{
  "encoder_arch": "efficientnet",
  "model": "contrastive image-text model",
  "dataset": "rendered solids tumbling over patterned floors",
  "train_examples": 48750,
  "image_size": 64,
  "crop_scale_min": 1,
  "horizontal_flip": false,
  "translate": 0.12,
  "tokenizer": "char",
  "vocab_size": 29,
  "loss": "softmax",
  "embed_dim": 128,
  "encoder_norm": "groupnorm",
  "encoder_activation": "hardswish",
  "encoder_weight_standardization": true,
  "encoder_drop_path": 0.2,
  "encoder_depths": [4, 9, 4],
  "encoder_kernel_size": 3,
  "encoder_stem": "single",
  "encoder_expansion": 4,
  "encoder_widths": [40, 56, 88],
  "text_encoder_causal": false,
  "text_encoder_width": 384,
  "text_encoder_layers": 12,
  "text_encoder_norm": "layernorm",
  "text_encoder_norm_position": "pre",
  "text_encoder_activation": "relu",
  "text_encoder_mlp_ratio": 2,
  "text_encoder_head_dim": 64,
  "text_encoder_fused_qkv": false,
  "text_encoder_bias": "all",
  "text_encoder_qk_norm": false,
  "text_encoder_parallel_block": false,
  "text_encoder_inner_norm": false,
  "text_encoder_positions": "rope",
  "init": "kaiming_normal",
  "residual_init": "none",
  "optimizer": "soap",
  "beta2": 0.95,
  "lr": 0.0019,
  "beta1": 0.95,
  "shampoo_beta": 0.95,
  "eps": 1e-08,
  "precondition_frequency": 32,
  "max_precond_dim": 1536,
  "one_sided": false,
  "adamw_lr_other_params": 0.0029,
  "grad_clip": 0.5,
  "steps": 2400,
  "batch_size": 128,
  "epochs": 6.3,
  "lr_schedule": "linear",
  "final_lr_fraction": 0,
  "warmup_steps": 240,
  "weight_decay": 0.4,
  "adamw_weight_decay_other_params": 0.01
}
Rows from block 6 of the text encoder, named by matrix and row number. Rows with one number belong to one neuron. Each number is 128 + 24 x the weight over its row's rms, rounded and kept within 0 to 255. All counts start at 0. Numbers have three digits each. After the name is the row's rms in percent of the matrix's.
# fc1: MLP up (text_encoder.blocks.6.mlp.fc1.weight, 768x384), inputs 144-191
# fc2: MLP down (text_encoder.blocks.6.mlp.fc2.weight, 384x768, transposed), outputs 144-191
fc1.199 103:112116107155109108094102161157131158132136111144155119114114123101108122093137138124087176142139131152125137129097138125165139157123107116136102
fc2.199 108:150085173131142139161113100147098112100122176123135130145095120132128099129134080141144125106091171098097101153115162146174126151139124185124123
fc1.200 100:096149123136117113153120164082095114117156147186072081127101135130170110131146142128148100142178130126090138103093137137124148163097109137144129
fc2.200 105:171157125112108128129102048154144158123117150088095105132102146168099101103125125119102123128165164133132122143113105099088100126161161147126132
fc1.201 100:102100103108136172160119146118092094143145104135086173121136162118142123137156127135105099160123129129091197129158146152083129130087093084151149
fc2.201 107:133132100133176123127117053140122152132119140112111086101133116138144138167173114118141124139170137103143115100096102111126113142165192152128130
fc1.202 101:108111123127177123161103098127127129093156113148145177144151140100096174117089142122132108115145102137095125111111126098129096155144102138114155
fc2.202 095:121137121123119136087105132148129148157117158116111098106160138097141097144147113103110139136137138119145127096140129146131147085105143140107173
fc1.203 096:103134141076139112199152148133126103115109111157164176126108142124149103095140131134085127189132129135113088098128111141107117117106136114102162
fc2.203 102:152082116119134138107097143102168152075174129107095107159139105128105085134138162098146119169151108116102149124111122119152123131128158132111101
fc1.204 102:079125139131139161150159102104127129140132090131128155143110145127124115127132169148156123148087155114097124124116133140075108113114136146126114
fc2.204 096:131153125099114094116090128125101103158140147122146132149114094129116156136099124147154073150076121131130134127129098125107098163090122165061164
fc1.205 109:108146132103141127099114134172107146144133159160110190115171062123140122131137108140089120125106136118101140106158129141154158151121120126152104
fc2.205 107:136136132173152153141145084083133063164141094110147113121088123147172117143143102156141093125164123135092161080157101135094127102115139132170106
fc1.206 099:162146104082159143115109114110139118075150067092096101107151121153119124114118113127113147124103038147171095135103143151161155169127165140122148
fc2.206 100:111136090137143182110100159097123112097152136160149095115097131113131139152136101135128131100154133120091138106156123098178103117100121120164117
fc1.207 097:107109133115119143147129142122136084143140164083103120113152156095162187126147106154126145132170226134152122154105103118143108139136129150133090
fc2.207 094:123107120119125115091131115122141099179138103107147097119088079109123129155106079144127124186118112143087128104117160176150111118104120107135120
fc1.208 101:130138120116110119119116082114093076127105157115157129164096153153131118151150123124152125109096105086100114161115113093166137154107100108081107
fc2.208 099:138110091143143116153138138138140144078183080138125110105104152098120144131135085156108131139182128136135097141136124115103119132160078113141169
fc1.209 096:170163144131099158154122132111098125115086146098126140103097158143153126120116131127101150090145131159113114131149127130138140151165142110112133
fc2.209 100:117090154133118124148136120157172133105155105158105143127145152106104132113137141096134172170117136101138096110113121135131121143101103079170090
fc1.210 104:139123137125107167102111127139139142100177126139163127159103115081150138141129132175173121113131153127116126137109150110141115142101097117132141
fc2.210 106:147121116137112150110121085120107127166089098124099098125149166129172075141111102089118143168185113151115106086154134161141134139139119122066102
fc1.211 100:120176133087135176154117103125143144160091112129156105149137202120061102123087147146091098156124133134094142124160136170103135114114123126125137
fc2.211 096:114082104112148159120168130125127136096118144128117094125130123151111178110128101159129099114110068119139089176095102116138119090144121117138098
fc1.212 099:132096175100113131119137158154154105116108089095138178110112124122117164158160148111125152094110166113137094161124168163169139108087110119168176
fc2.212 101:124097093167110105116100086120103106138104142173135127175135146072134131111133102114125107131136144095177115110175108105112120165115138120133122
fc1.213 102:110154168116156157128102155114150117156140084155103149117126144127088122159151118138099131108137107130145135132158159135125087105121136117147082
fc2.213 104:113139116164081089090142150102077148087102121130114142121150185142117110125115122112122111138170150123127133113139134098148113114180109149132093
fc1.214 106:146149095120087130131171116088049147120136128129121102121127094096113114156096130080155139161151156131124115096139099093178094131129130126145129
fc2.214 108:116113149115079155122141083096113108110182163120140177090129142125182134117140143133174148197105126149141125117076167164117121117120124149109152
fc1.215 100:145136112140152099125141153123115141154148132105130136093100110138173115155174124151119137097180118145118106158126144105123113108157147148136125
fc2.215 103:092130136112154120115150131123146159140121117139170092138156127136116111161119147100140156125090148104156172153124122173126110125151137122159102
fc1.216 096:160116124125120144118112136142139105087134110103109106143155147102123142041149146121153143137156130144143139149106121090111139096124169140164091
fc2.216 095:111135120155089100095135101129109130096077160115138145127146142168148153117144109120105131123128142161160092158175124143137135129086099083128155
fc1.217 103:090138112107099143156113113123113120110135074169097128142151145132120140140134110115125117150154183091089124163129139114159095093135126121126142
fc2.217 107:116137105129112107102113081139124109109122146103110122102150128106104103086146146144144163143109112146151086127127094145119149172131128133149128
fc1.218 098:161072145107098174123137193135152109107121131113148144111129103160088172107124126120101138080105128124152135108171120142134101152201120157144147
fc2.218 100:134115146141139186186165138123141142116131152130109179116117121114127104115128124113148180140121124131113129169134117132128132093128114158101148
fc1.219 098:099112163115114110149123146105123133124132165153144118152126129128143148147178111150160111112125123143138115155095147132128138159108097151150155
fc2.219 100:133137093163153098127127119141136106142123107113176122105131114109140136196123108173160148138155119070147115113151137114135147106123137097156109